config.toml
train_examples = 295000
image_size = 64
horizontal_flip = true
batch_size = 512
Rows from block 4 of the encoder, named by matrix and row number. Rows with one number belong to one channel. Each number is 500 + 50 x the weight over its row's rms, rounded and kept within 0 to 999. All counts start at 0. Numbers have three digits each. After the name is the row's rms in percent of the matrix's.
# convs0: expand pointwise conv (encoder.blocks.4.convs.0.weight, 224x56x1x1), inputs 0-55
# convs1: depthwise 5x5 conv, stride 2 (encoder.blocks.4.convs.1.weight, 224x1x5x5, trained with AdamW), a 5x5 kernel
# convs2: project pointwise conv (encoder.blocks.4.convs.2.weight, 96x224x1x1, transposed), outputs 0-95
convs0.100 089:411501437493579462490486466513497476547488520379462509536558454421459454601389530526473504506464506484653536504495497493421509471492523558478481477505562581547551560506
convs1.100 101:515518532484495544449458540551504432467421544464490623608454506510439541483
convs2.100 078:537533559507520551420522531574497634556515557517468494552574563594498467554533513441492487534504499510509432525540517501557549430459667503544491552425557509504572502486498491543512557524467482531455509516525480520442508522579492531507529601468507591519577482529370546608485479488480553593
convs0.101 085:562503400523520472506457501447416508406526513529509484521583435427536450531392540447421513530447459515536504511467573546593503473572448566496508480575508597535520545534
convs1.101 125:525528481472546508568705553476485479526452504521466535485477499485516505499
convs2.101 114:472491466536488525477417528525518576584525597450458535549463448487484413539511474511430526411622557509529484545505557493546360426601513521602429465490523530452515450477437452488406523545490561499485469543517445469414451473452539509555528465581495561569526446537496511458423522525459480458
convs0.102 097:548407519630552480467497597507547538538478474544448426518517502504433526484408440540510462558503492486409512491471575436529394513463534534459586464437487541503446520553
convs1.102 110:449509464495482536497434546474422562462383552507444402488512542457500569475
convs2.102 088:531517538555531476523494438479498536554517418499552513524523418564579512520473442460580472532452595541444354458527498471445422519424502556473466503501526485370466431521489461522461462459524521512464424370430557586504475518485372457457473536496537542426480543525486485446497547543544567509
convs0.103 110:457542602510423478570498465540530439503549524432477466512478385422503484514480498509479583514514482456539486484422544432444585508543502550580527447387531507537569551571
convs1.103 108:510525467491512465560583470504496487557588614467474404432449514517565502470
convs2.103 089:483499554514551551540496451538510542494458508480521626538503487515462475451569544549457491556511515563523530489472450551543498590480534485424560638598460505576525535485567434496414487444506403580482561523556547490555578583527586487556509484501385473494488518513556540496514620523578513514
convs0.104 088:516494507551489437492594534531501538470497478496473413539545548459465523512454520573452386485493561491446514451575456626501569412446544519419508441449538409513440529519
convs1.104 119:487502506493482486514522530518505543430465525565435329470488461564435550495
convs2.104 100:488525544478482514457525549512446479449568523513614530582537525417524444499533521474558576420463456636545453464492464507535560506528495560475516461478518521464535419491427518532514438507514473453518516504401575572560536495497494586446469429591642508512477521523560609510455440562448509562
convs0.105 101:446474473495583438535492491483559446480608467567572501476480507433558501509400523589592534441485557468539394481491404519523475524493491465457564531546526493551553497411
convs1.105 080:525527499496500505546576498474576421578530515533515657470501507561461483535
convs2.105 099:521552462508578566489422478501444482590513421447449481528480499507470527431595590613413525431528529624514472523487561500504572565538479514513419534390531515587511518494408521491542534534481426441553498527496537543425415534524550530437562559536511462466490495431456490521507493527430442451
convs0.106 147:501497488613456488582465540557480478385533552542518527474471461539580486583416538428474589509430421477502509423532466518558432421467463553438465506537470546520502539512
convs1.106 092:528488476494502520558533540519485520601598485518496444468532545583631543499
convs2.106 145:463437479516460515487536418423335556464451447470524497571628542493538466463411426489483604405511512507521531549428565539561465436499547456515522504461458466557423500444511499412449539449553502542525428489559571529437558546440539459435513484550461533530496561523544464543501496508517496462
convs0.107 083:497531476490502506539505492526448563635492536550513542514476506460434532557511452467420488462440446560572580401448496484413531516470448512546484502402572539443596466439
convs1.107 084:505520478559508509518486553535545488546492572572482579466437607483605558530
convs2.107 103:509529472495572479530549511502535535445540499470418405434471507488481496474620496545482563552455600483420514474420515496549539461475459501527344563478413466504466517527531482518479436580477499528479411459508556454432523447489517512465475564497411509428345530433578486523482449542490480447
convs0.108 077:631544477582530425521515485473476442492426496544543504462522460455440651525534459508493451475506434526554542528510551521442511413498460497427411553478475445554522482559
convs1.108 104:504503457489505534550396600523432523401532456475542420490550483533551475539
convs2.108 087:455414578514507404397541432403539456438544530464517454531558503526476494513556516507461474520505495505533537513585377416550475495455414528483488528502556454616579451423468515419410543488486505549492529420504570511567518519468493518568450431558567459562527540453544493506492528509496542594
convs0.109 101:453414547447531475605465437491510510633447466453392533518501528530532565578494472439504464512491524550486443447422506537525418409516466528489541519485587511500558524551
convs1.109 117:479520529463482516520476509509562453466581513580441471657520505485462546437
convs2.109 084:564494402573589622453465542514443614439562467461508528526553498521524557499541453539440443508482527399472493472465564495539546517521478562430580478464586544495525561508433511463542475527515517543492555468474447395477496508574499483463609538551457471486559476446627483546515534551491444452
convs0.110 107:507451491511549498542558463463502536532434544516397520528522475526436496541520403435454480475475489476533573403480574504575425418595509586535466490515587431443567526524
convs1.110 079:501495497540503507455532499492470555647448528452536549495515427599536441551
convs2.110 080:464366414434428353512552410529496468533473465540488568538494544475550468482515521459516499441472493549519463469488503453544452499529480463601431470526438498460509490515457517526542384516519518499405534590501422454577434398579481509480478516526434575534528507529532594566491436500466460515
convs0.111 086:532505500520518421547587482449541515469574507488553597542425371490503567527474446421520493498502530519474535453446441551511460559610460434513573495528488449394473506496
convs1.111 111:522499560558483482484470566530548544416522585492607587445535548467477543505
convs2.111 093:574484543480500609522366534550513497414521551550511522486521494549473493566559494486455534519526464503511579527467532552578439477522482543398517558624476418485439391509491470494595429463432500465489519540538506601565470536489483406550523440498524425472543519452569544515557484571480539547
convs0.112 104:517438454463546434514482529412430488551541509523567492547577412458519484431467540583471532513444396492564448560487548572504452524545490440434572476553529581570487543499
convs1.112 089:496549492524494537471491432524510505657622533508550432486553509499493498531
convs2.112 098:525486448469410483463535525512431525558504526494407402519442493465587439563525526499434474519539457518499485497505582486579544466599511419434450488513358489559487417571404509450542474470533530547553491490412415521445434492548419399536492526466455484448481540502499522528478397528544500518
convs0.113 064:502562433570499434501451526481501573570484484499542524501446501424467515586446433473462441385559557552588533478479517536422422603490469476588486453493452462501556504481
convs1.113 101:483541518545481510410522462489486555480403414505487639523525527556537474476
convs2.113 087:564476435446562493483556478578513463458525442507462509454567624435525538464477496463525512450511399417487455478503503494576451446523495475473541494545500504526397623546407445513430455417505518507580495496437494403518526578514476554581549567432488475580519551461444475429436447500454515538
convs0.114 094:546466483460471515557481493579572516544464395549577470474540512473609523503482554504507480531542473514550511463392435536513425516385446498538432484530552479515553612444
convs1.114 117:487539447575514474489462529398513442487584457437442464468555531426461427483
convs2.114 114:485530404522457512432419488484467435536508552601539544542486542459566572538496426473495460588428494473502494466500470496549537623474439562509444511455539540478523591578462432490539437479486474484427502472558444442415585577498535519552424516434534477587505453478460552548513492453539382537
convs0.115 098:476490489462491480528455515475525462481455489368529486477574475519482477489500446513491653519487422513578597482431487493434498604610478539484460538538453482542456557571
convs1.115 084:514448404591574492545629586478525516565515516525493532537512480506484491523
convs2.115 097:568493544462502477484442555525606577570532475484495529537420561556589507520414571578511555552459596521478535524510558555531479500463440457609497576467472446533500502495533508520574487386597514535443529624517449573517486474525431457494501396524516502504502519458482444559552540431473544511
convs0.116 117:526422483474486448511532510597503504581495417473550485507546566461625531568427474438545469551575492514534449466467443523467395477472428502492480513455514559445605547503
convs1.116 100:476503527513486506498490490543511555542564533486465651421537476542571479595
convs2.116 122:540445427554445466526521493559605570482433351470580480536540542453521450540455468492419496413553425523485542469506466503473512569517468577447433485548516518493467503466562413552472428440431434455484494462466514585502490487393556405515554542441462484512424508457479492475433514433476511448
convs0.117 117:529523497537453485528528537491449649459491426511486390528481464500485417581598432528470546572543474576467446404450500552463523546537514520487436504562506523501438544466
convs1.117 080:507511495475524511472550528479499499534666475493512402616468494520492549508
convs2.117 119:526491568484532425552559439477484533573491449502605511517452561590462424506425589411406447479491486450451407477510430487479514512539455386484406487505471415452506540506476478591479473474434484443539429450503432467528491436511515512471445387475469435485451553443542450515504451458453545526
convs0.118 114:532453491475594510554492445483545476430569605432527482542520557445394470552466506515520498480532561497470445591553535471383517509500540377467540505425506490480475487565
convs1.118 110:537562462513429560470484505452513503527415431567548474435500557614532521537
convs2.118 148:460601566504537456432457506562548447501491521586520520501445480488562484453532576456499358471524452546644550446511504501461500517425437436457464411412473501540472519522465560504453495561437467490475527540485408482488526517419422526466378493470558410459556458447461554464472509501489490500
convs0.119 126:442533564535547504597438569437555449392532514601456555487478472496425508551450483483509467429405462483456478441482452493514526483553556521506534522588526574597471476513
convs1.119 103:456559465517518576485553462512518522581540488540559396599462468535571523524
convs2.119 141:526562596573522485521521419560519490529508510496576542553544561543551514510525498447526658532480555522418553523551554540519441522557424564488544470452545540493560415467497481531471520518557460472532498461515436548493593487496446465516553582445429421466403513491565501512449570454541627490
convs0.120 081:453563484438500519420459514492477521572427432572533449542522523509470626525564492468543552463527421425515472449501515499522473413509512395532419515488473620449514547516
convs1.120 106:514508543556540512575435478487563456431585538506463632516520561475512466525
convs2.120 090:535489531512475503523486475541549567410454440485469436466550515577588594547473569509428520443555521512519576513476511489466528455465474525514589590448453456545530490586516497527460406375502492485561561513504504395508475487585598525581584550502558458471508535449538511567578493562569465546
convs0.121 085:554620597518422482577549570493487433514437501437488557616480532452460456464424480469524533488590461575541492573507460504423505453490500508524530426443551509515498466506
convs1.121 094:500484577512491501493368460456500566393490504455477577459509574479457524477
convs2.121 098:493438481481532526548561448509431417511473451504400474406473504501481444463586457453433486461543556501464438515549497481506503409511450492487502433473477540530375452429509488489529502473531400455479431418444608395497551450476452539497477418491531485587481487431404475455454444601496483500
convs0.122 114:546543536466497510505440499468482501550504462448356464489502493543563630527471518440532503449425451486493530370568496546525484514524471544569547495614475527529440454449
convs1.122 111:466584601566583499572570579521470534449530483462453505490461510458544468517
convs2.122 129:550605464556452493532469534408444539613480548584392532530487436554556563549483490456527426501463501476541519485515540471529400419456431541523428503479546531500562424471476468498480536504443406526453443614446503433591509500459434500521443444467502552441535503465405527492515510525433531479
convs0.123 098:463516462496434502527473522571515544471552504405494488555483554454518481458550501471450665453538475454451523473350483531510513552554516519443397542527537541500425538508
convs1.123 091:470501474551519501513497524525513431585413607491553532462626531459507484462
convs2.123 097:542461556437581534461513596486481574521588484528521524494523483476587521453586500455531550501517441510541469525619468534513631464392505556524526540602601441437573531432479568572509573556588448521476452551526534496426477508534481456505482456514518475481431507493446439521479560540477501553
convs0.124 110:474503563476484513489409470511546516498482519492435561546488502485449469563430551415460521548559693555479518430510529534501450575550472504531527491470399483508415533518
convs1.124 106:498491532507492505520446523499501578559475503498498399376458479536597587535
convs2.124 065:486487517398518548431466432513481531514493524528441559638499553472425456486570498493583494489563528494429504574603533529515541467577519464464544420453415512383423511470528481532517555466367513476535485472500486584494390461485385486490559536426490508504529468476470524509529457535433487486
convs0.125 105:512441448484531475555516550563464499631451532488516432484545493527585512447460450433571500511509512520494556450434569541387483492500405439543507562472459462530606449473
convs1.125 088:496523493479501493489488609453463636434574457500595430486489503520506470502
convs2.125 087:585491613444427531489520432494543428557439546530639607485479428478503543495446503454493504493573441467473458561518485517581582487518503593478584513452495480499529503532569414461544452480547548546494453476492432487531406519423590508556522462553498510462497514570507492550422508475519450407
convs0.126 108:480451580474384496533523474449499546571522517393550487406561559600582487542500438425507465468526464527536468522432474504475380546477518545502467590491501542505528515474
convs1.126 104:503509515507512508486519444494504474506569510518482483709483506470543569492
convs2.126 108:552490461574571484405455580541440482502431397506468459565405454395536587478483462554567590468451542528452482538488470500562468487574440524515489524483514546518536506484459549499494465482554552451576557431497617492542559578443469547529489614524489539511501443496545589518526448551527436496
convs0.127 082:464442454537547515519530506500514406508517575485576498538416545539476476580530569521481540560431423449560441457469506465486502508559400444474439640493450447509562532502
convs1.127 108:471463444529461487462412487535505408420424499456425508395516439516487509485
convs2.127 118:452405550506491420484543426464586443545411548641465490457436519469513464502524431464528467423405443491532559533488359442500481557567529518443484545530565505494434499506520479519431469491487442476503415521488484468478514540449401506496441479443500427538506437540543506597542512550557440523
convs0.128 093:525603415463505507497478501447460542499483462517558521487454565595538462557498487561507631475468461540520524546431387460440424463469471492531498450446489446608513510563
convs1.128 119:501520449516472462519612566522499484388422540460597466556521499456480530493
convs2.128 072:398570539614470467416500481575426496537543498471555503513481550518510492530571471563583508558430488576493475487413449525459464601504528486440608592526391517505535514521501496527576485459490354512518534551478430517473498496541496424456499489572471465461549517462587522508501516483429421484
convs0.129 081:554422487572472492504455590500522578541497460527456428488542468500514446518469469504480419595539548488366518493478492480485458509491514519461640452430556550492461601468
convs1.129 071:510523463485506545451392553473489601483447533534534471466499540429436395509
convs2.129 102:510435508418527456474471543523497497566524402535601540456456432547619558544457532553605516504550528476541444539523476508444479508532460469518463412450569409546507609482482496466491482455449536576416556542510514568497569426503582480503538534405551422424475529458553486493535534577519508532
convs0.130 098:525502466513563530579506443523580433478499555450487436610596448471477515479500468547442548418484488399610511487475470457405593482512569513494526485459555504479546487554
convs1.130 107:501495524480509532483592516500484562479446548499489504515497585568663542533
convs2.130 108:533612555485476543464575556483566486559538581584460523498436452572594512489550629482563365490377490510543508479495551432486495464486463459583525496509458520523442437535495551520406554526548475533485529514488413437459519497421500503470412506478488489459515443442510602472472452521513484493
convs0.131 095:464486460518513540563585430530520543641534489404499487483487551387518514477585530477390482514565461500557467487476425478510470478587452496472419538479462515523470558548
convs1.131 107:516557439582489506460578581470522456545504546572592424518554541482512468529
convs2.131 099:596574411524482556579480518465518509480506534550433527593458533499567454510537478533455497478464527486543507447500515486539531477587506547458499537494452515460482564538579496502620565491427514422382486641544495427432508488546516469532455454583460561510519614541433552496585538478509497558
convs0.132 101:579441545565538556507530438430438501459478582436492445502594438439451482569458504431463505410471527550463540543442517557605460462595494531508547496509442546499490523460
convs1.132 098:495556600606581542477444421511506486494468554514464526599527527517478534483
convs2.132 093:457553429501439554553445503419515504531444533530565468486442537448521465477493502577447495519472446515455381559517461513468479482429419406474570490538385423546510494489535413487494487411566417511450492624473482512513533539577469464525502557472472481400534451445510377490494498538492547432
convs0.133 120:552480531460451431499490440576541462522531468503379472506434487469525436549578536527463469476491464472516491383526412501546453557493444457580573564617547528541528519516
convs1.133 095:504496494528482478478528454477492506630580520493495595621530490486534581481
convs2.133 108:588522531489479443511540489479371441544468524390530526428455526558443506501469506534377506555545485541440461475473619447454575488509509498430527468464454528435564466425467415526557552445516513570579587557538587548552530473426560516551533516508453541439527451502431494516513457497533522446
convs0.134 130:531568560519600504513497538407454481494444450483444481527465407517426544526547427579510497518487557530406501419557465519449475482597498543484378521531563547521529469523
convs1.134 099:498487500539490520502462643519495498499613470520439525600462514482481582476
convs2.134 101:541401445482471404617493570459531485408548437424443446558535562555524532470438480449423452480489450566495429420480480417454503434489488458546469562514515438428471514480486444530489477484404481489528525537512557480586454501465488412465575473491443575429549476506448411504499591525495500469
convs0.135 061:419467386500493438555418513444397500448515502506557494611527500430509558500570479527535559593494571456532496503494553486517531426520532443551437485539429573492507456458
convs1.135 103:447437487539505564545466412474444440551551597567523530556550539477459476467
convs2.135 075:594534461541454497493562477505450492450536603513534495490507570475461515552514460524546577481450555553459503513479465467408478428528423493469472429504506387566416552509593473476525521517531583503551502496455450525521498456582519474392379627565573568565529464508556456499568457498489501540
convs0.136 090:478473485546515483521450533546473515560448537480598448484456542469459535511429478518597523513516496441522566481489554510501553482540498411569393545461435472625535369466
convs1.136 099:500492472531507496509593454495477452594489507529653433491485539582525485505
convs2.136 106:508483481401486500458451642526460459475437572457538556419474468419464472515389481560466421459512502477548482508479432461469413602505440553549543515450411471496414465465383433491534550486535431433475439467430571538562498451477467488432452532481476534525488461578509523541522485494490466532
convs0.137 103:498506433524525452509462586507432505517518427477590460551501509586441531531493437577514493505460528349456547428467524623530443479526482529493452473523499496607521448477
convs1.137 094:528496529528495506500505585539496560564585511537458460381445518503452399467
convs2.137 085:490571592415466467490524435508486511433510541452518430517562408448498419544564477480554492464497505560585497445522479475531511415503524433545505484477465475550487411548503439477449543477450526494497625429377469405440529500511574524555461584421546423473479598480469416496516480522544521471
convs0.138 102:432481556545531451599426527441505557488492506508527553491487425416406437449509509512603522512494409587471522510534458535376527579460531523552475503590492483471495525497
convs1.138 091:496496509499489490500506548490504451625486499459605573430517482602419481476
convs2.138 088:550476462474482477533513395373492469458510549443432476518502497505471641485518511452438550492544496434540457538465617506532421473506440522516425536568462509508571518500468510403523388611501552478507530548550479484500496552566482450455563423528570487475562515450442406462476465424507452498
convs0.139 090:469484487544414517505493608579606564488426517474487431565504440461503502469425527505573406583496524468476482567533484484443531494503523464482534458431613528471457584479
convs1.139 103:533461471515491527442534434515446472477530487581429356448469451561534512517
convs2.139 096:529512511523501442478453544481547459490446510459581568457524498549422573545464456434490541579561499531494497521503563451499522576440427506528512550489506486465446440459480516577484419469561537578466465450361556619442456548419535484474465493494591495583447375510541436485433539549536546481
convs0.140 116:491579556512528542479404526439505513472426514536411445462494460576403486491512509566512467469460493502434495409479544488534500461570520517568429596638568525514479500516
convs1.140 096:537505491532501504562473620470478632434559525495590473467532524497523476534
convs2.140 127:524454470467544494558492478515433537482489470405455417557539476511557434446513500503556411537494521558434506503488609504457473454523573435593494516552522549468470475482387555570450508502541478421455549526526609591523565511584456499505438584486494503485492465456572467428643511503469560512
convs0.141 092:385551502475598510452464499492396504555526630504472411608479479491526528508564447459395479543481485463451508511496534495506485483512585478502425550562454529560463491482
convs1.141 095:506499516456485505513469605498494489499692434504471525538530508505526465475
convs2.141 102:399467500552562444534501547603465552456631507487466566548487453557472476571493575518491513531424531517528476457508519521464579448483440400452518515491481493482459557409515485511516481423504394590525407506460496515497557474556537558501561437431472474521495492633502605542497498477532583488
convs0.142 080:475438431428473530502457442589525511650515516468527509507520568427548529451522472534414475496535502420559523393431551526495428455487529493544559529580489481423504490503
convs1.142 110:499480450461471495537447439530471470522525437572415435599424483426476535456
convs2.142 085:454583602517535556484527420507559506553613570533543433506444541455530505412420464535534517475454556478598552563506517484443467541525491563444477544538514709580518531524528544481435502502531520485579521419506510486553509560571526545495519460522448464506537486445536525523490512476484530576
convs0.143 088:413469509470543496504458465516659536479484498499528393498571579579571541483465463510497495500531535483555427464522429443502507540446483503550405622496531461512541548498
convs1.143 111:494523545567523536554515519467429540527531502558671518453552496536517469515
convs2.143 107:488628510518454549534452587465390536517517474499421521447546556536482530477423566547431472434632531415451464488513549468550494512540537464468461474448478450425596480498469484488497438424536530428558460496609496490467442548439546555507468457459483565525536538476445498563483535514516609546
convs0.144 092:534611486574528461510468485494507471417491562389467510548500457458432513521443460488515525480471521510584395499547490586393501517525513582505526456461461535616574485493
convs1.144 096:505499561499501552440469519572598417421455553543550441482479571557535506521
convs2.144 088:589577554498462457535534503597442510513512553515538530503555427499481463646522534518448501461419441494630496419541528544481422558507509507572532520500544447409615500470590581471549518538437422521525562488517461488423522569528520533533464461447517531570546454539553472508519547542489448498
convs0.145 138:427511539517545506605455540480588436360511503596428518470478481523505545549427506464490512470357448475500492446519518487515518469511516538506548565545447557584459500526
convs1.145 101:515534512509525523488598481476487601412607513529515607467553481500506547483
convs2.145 147:524445453542537520575514565451563426582472459459440448481484564439425424529459404423571473562467544492532482538462514487437508479436499511549568472524459409452548447507520533621508512571593559570531467514413534556468470493516486539562508470511501492380501489445516598500560544563500442509
convs0.146 091:518492596449525515592572409531483537517376596479508529525519467530450420568509552504462475441471578454459484499554454513513424541524453503459516503470532511584398554487
convs1.146 109:498491501516505495477454444472512456418487555516439543657581517477556470462
convs2.146 077:457532558439481513498572532570478512500533510494537464501492470534497471607514545455426453456511469459467557538511460556425570511506576390496491470478559486501452418569455542470474603405546483580604492466391423435450469450489569478463450601462535431472449499524514488532519532569567578544
convs0.147 087:524553526531461423488457496421531470576503560474483529561451445508537513525471532552497542408489446484474531491481421497490480491386493515578693499513509486501444569553
convs1.147 105:505545531507515488474519482511432494423511498585669560466542485446468497519
convs2.147 096:544487564543454489492464474545337437433510454441478482563527554432505511516556459531508490474549473518568502538496501574455494551488475529503597567533573501470509503480513467534550435465511573555526528512513541540483571474430509446437442436528565522520410647574644473469509556563455506519
convs0.148 074:461496538576504528529463392513424504523504398528503510567546511537440433472477515539555529582421454465502490574458562476535500446586497543530512479576357488497492428471
convs1.148 093:487576540454546521444509529541544425527526601583502460557512454574571528508
convs2.148 087:490396428581516404661463600405573545526545525497497491518500557520535439528456492524523465470489486491497418602528520410520573526462540486508537532358542497513512462499485543543508494551429444528507440470460514500487494463519497505557504412572472441562520560471540547454537514477392505491
convs0.149 076:451459479424466613513421590554478494483451539514562436491522435463507541520510553481509492494558486547447470389434493439527520493483480509598407477528546489564493622466
convs1.149 119:470469444457509445525509587528535404411510490484428518422442469530435451466
convs2.149 104:464449557486489443494569452531510424502545539635535499465467567507580511482480550419514388444513472484612507490498515544510559461465562515473459569531554573442437553496521492438381549499473449581480537517507584499394425508454477470584425508469514512434544482498466574529480412474508529546
convs0.150 103:433551430516475602474473535562405467503451424529548425556514505458467514543466482536519471536496461599570436462454546493485456594517509475415388502521471565515490566541
convs1.150 100:479518533479503522542465520476488579543486539503421657426512531480570553512
convs2.150 110:491472528493516507571531479560518639441460598396478487491474453486528499524499501447550520648483553593497473456365459553423442513504513482505509491460512448449572622491566579477498423444559500477536468537559535521463463474440482498480574526483501486495479537540412507546446569511569460530
convs0.151 083:443554467532513435531485513472478518460526495535517526467488484629481530493496445390473498439496474534433549456447543481465523631489375559576593457465556514534545463541
convs1.151 104:494519474540504498527541420442486433538615456500498370430494476535457508475
convs2.151 080:402525548447524437509559465421550532509461441479543475599590430467456513536537438495496520541488530550577575473419494468499548583531460549528532484480564597557496637493527486404437550479566586552447477519513538562505471407494472463502492484499516453515512614515489557564561558530531460534
convs0.152 081:526478482501497517583465529419486477451437532536474501493537438454504505582517491413494524542563606532563518478523526480517456365604490578565519570432439481428471437499
convs1.152 087:479547466484533500600601486557522548510554501498497395465503502463563601501
convs2.152 076:490404539505464522521525449526519415495478514473459472480590539470499466452485513440464562482513439516527415528541433422497561417443472518445383478395528527465490597425505438527539432521461581590450565518544569572464581433576501532516461459449421515500519488499513483485468528480392420462
convs0.153 117:446550545527550547455485544434474515452487439498454498518432436497431522554480421577527454512505525586466448412557503503423516461643490487529418477506511591577511477547
convs1.153 093:493500518482516506501488479515474510519506588498509508432683484486521454604
convs2.153 105:523486509584580525400588482506467510511381498453499557480452492535420509581383468496500440532516560473482490536494462585529445441540523503519432483459442559471575581544561563467584450434421546495404518494526538460539566561544487533499497458575520523530484454472572537496534418599534535488
convs0.154 088:501482429560554477475510553466478485540478514462528543638440518479396618511504511497475563505520486442474446473430578532554549455546526463437513511574374504470545453523
convs1.154 110:526490467511500483508576473514532492440452515476458473672493545478559429452
convs2.154 075:470541463436458542482549418387563473405434502527512509485529467519461514462492465461510459486507459479513542537473420460476412449516405487522506596500512385447486478392414486520531454527482455506580491473531555464451419521568569560500508490538406474500479490416462407492482397410430493456
convs0.155 115:534551475470468508561366481533536521450481534491465443496505591497468441495495512505461605501480480513456501506382510542523448588585433595447466578518556489557460466433
convs1.155 094:501528491565478522603453444455482616432467518488522574607488516497520481510
convs2.155 071:455560467509517471501403503479495629488507509405556437508479524567499544555538442513443504504554449431405540506447488576450526559479436496590498518570459501443519459543504536531516442498535508465371537539555445453370525494481484511476569582422488499502563470582488541502515521582602538458
convs0.156 123:526498495498584552549422537462501495476506461498659500476515514497474523464404495420508569520548563516426534403584529522519471491487459517483510386486551469584478482416
convs1.156 090:493514508512494520491454502508513443598439507496462648605515498496457576485
convs2.156 087:447467492565472564541485515533519504464558492409486533585545532570446604555508576520524587483499444436493511541371513604548490581493527541441549585459499545555523500546529582472486488474472517484557500524483524411399465421530468467551575619511464520433543467488506543586433462489490482500
convs0.157 083:436512536446515592504429446555494529636539554476542455481417454436565452523511488483441544452543609489438467538471526497525462531535452533427491488510425454510492601539
convs1.157 102:508460530512512487568441455503510501358445496465538412563452509469425458472
convs2.157 104:523472518589557442487463462491550447508466423500532527549527545555484483465529544518528418427440604443489463569474441535489520482513602536402520584577522572644494565508508508455421522440542493560516517516479488441478468558554507426487403505461493469535527477527495476594494637481497447549
convs0.158 115:490521542522521503516436532421539445408413521526523434481498487603379458522545508522375552488491471521518521468422517474534510525556580443523472548593576433467506502536
convs1.158 105:501531499552500469503506456556532526475478626555464551453629483498550459561
convs2.158 118:438512552394470485412484518559478532545582518554502487454531437451547440381592516591632510470431550515460545559535563395477523525423501504493582489521535507523423434426471546498478535524592508522462538462515533534401435506589487461554501535525557439534454507438497499484478528503514462504
convs0.159 128:463423487529515482537435525478484576547531431489485440530486479440487439513638523479612510529461493493495549471442437554374536476527537595539451477589510545466457548520
convs1.159 125:499501501499499497485460504501507542570510494497454707435495540468540487507
convs2.159 105:378518398467464541382472480580552508454493465498418510478472519438613521488498454504531507528483442528476507472484517467535476509379501542517517496489547389375475434598550582449537567473515478469502490539490545573491492468543475478419509458542530572521396522495583476466553446545513456449
convs0.160 107:510469436563441511453484517473549446495469544452532587465468508548494514599546482532411544633570599516543445562458527440459478477412479512421493519547437505486510518429
convs1.160 101:494497556484551524540587565462474554535583511444515532553560459428452594522
convs2.160 118:491555558464553508565510466492553487459448497506549515450545503492482470463548608539493507509498465523529503398578587489496612623473606485538565537478491453597446437453539542395501506523509500485516440535523415453502598518501461602512454508523633497485546470483545514463558551435545543549
convs0.161 133:500489452628443534603479507515397473479596480448492529504486471512546459608432496422451561472430443427511525495525464556504464525582545457470538493562497566497480448519
convs1.161 097:509510510532518490549522519462510487456457535515503576652589515589554448509
convs2.161 142:465506453457576527424463523510538485497619561529503452471554459562508477513379528475406507524436536498395544500588411509565495483538548467554463348574443488439553506567556472486435504540513503498533516624513506541514525505441430580470531539511521420490527519540545468536451556521442488474
convs0.162 078:487520523542555477437428528475514570533550425469554462459498537533464542551489476454562527540494549461577419480485404478524519395456477448525513521410423601481598437466
convs1.162 087:561504513569506454453486504496455469615405605454547519458570500477526521505
convs2.162 098:450571594605525492553522583494439547493531433616550481463453553526463385515517489460486439536531523481486533462543458532501531491559486459570479462517523459502461532507630458496604581498447460498408433459510605499473474541543563462480500591450511472586489504547591545561451484461495478513
convs0.163 086:397501442575539550494489473420487510607498521506446393603530398538587506564570522530443536476438557578482471487475543531519487512497555458459480479513446510441526511451
convs1.163 098:509496514500490490532518592479488492421430503529568413514485555613599467515
convs2.163 074:511439522526508453534473499433495534521444449408463552473443441518497549435493532476562490448484512414542598486503537452405562524507546597506551493551409504486592476468495379402512464580433538450498538544424500466470515455567408526557497534409554557501497543448540504573545513403466481482
convs0.164 133:500516476413473474542397479458551457553477504529529421518444657432478625534518492532434509483513478465449522528519451534465469503481551576540549498560571426503442504540
convs1.164 107:509501532526488486484472503490486458409453500510553638621566492455455470469
convs2.164 092:488508401519509526633528540493507522531539391424490515501473442526453495453378435406501505389520545508484547471462493528539467509451458611435495528412593509520507495495524599547559458564501529507555444561488529424515526483569515518527479496503465414548608463542521496447497486534566582529
convs0.165 089:518503454490470505589474523509510579390441444478456404510515551445542485450476506503502621549576502555539563514497363475477481561577541489524413555443508526489486500525
convs1.165 094:497494463492496447603483575508538599440485489476507382447543498545451472546
convs2.165 074:645550495500485505564518669503526482521488583554556530526515543556464557521602525547486569468505512439492477445498589494474509556494566537610593516441480452438556485464420422511483541485481507524513475572532552554407515450522479482509525556475426441513498525585546472506507468486516587449
convs0.166 084:462505549503534486525481456533453406450517555587527520555546431555520601487540532479417530430495536470478481457534366548586466460441524503471469434432517456521579564536
convs1.166 097:522476506454535517475496427468487420455559457552385420453444563464489440514
convs2.166 095:567409589540603470490540463466517499477539519500592499507388520536550529508520579480580439496447463541543631521531464524526499537552608540504579530551437511491517545530474436490449504426516487465470382459534564516471553475527502502537522544604499468539560438521571495508468487382438494543
convs0.167 103:471487584547573498505447496424411564471562510467515534475519468456401536534481541553547507455424402530474529498490515532566440410596465540524511460569477595526489425537
convs1.167 114:477530490452516479517578565472509533441540512517492506661574494503506429558
convs2.167 105:532477491547544497487537507551454514399474485552529529516505549473526570479543444458538585518558473446484532494552522518462518448468487552449575509495485456529528598522557463509447498486512444438615595579587502529504505374508631544499542532586470487455376476567480445555520440520400552521
convs0.168 130:370505450496501519514571458500512598481509545511513522496542585523614420506463474458565493487486485489413495452403578528421486488582552560494494523541526427461521456437
convs1.168 107:507494499510511501502507473491499516489590467498526445683432519503457585483
convs2.168 101:507544520525543467434455495487578564532459554429443554466471406413577552494485548494486497555440566420547611539452456532478476351446585479471477524428490614499481474483521458509528485487546544520485532391523446512489477595553417525493501547514530544450478502520567441547462474567447440512
convs0.169 084:511446422494485462426525536332546560501518482525590427520550411491518544453517594471524579402480545493499450470482506547558487451497519537573515473483524570521537542506
convs1.169 085:506458523484488468622662610507463520463508464484484492492508494516492508504
convs2.169 081:487467468556608532518468510573504478515422444433403609542520494502479555464524589443512554534455511530493408437510445546550567634546490552530519522517503493454478537440504530476530544521395546594501583481601501534469411439489592455566477504486515560486446549516500444538480471464493574513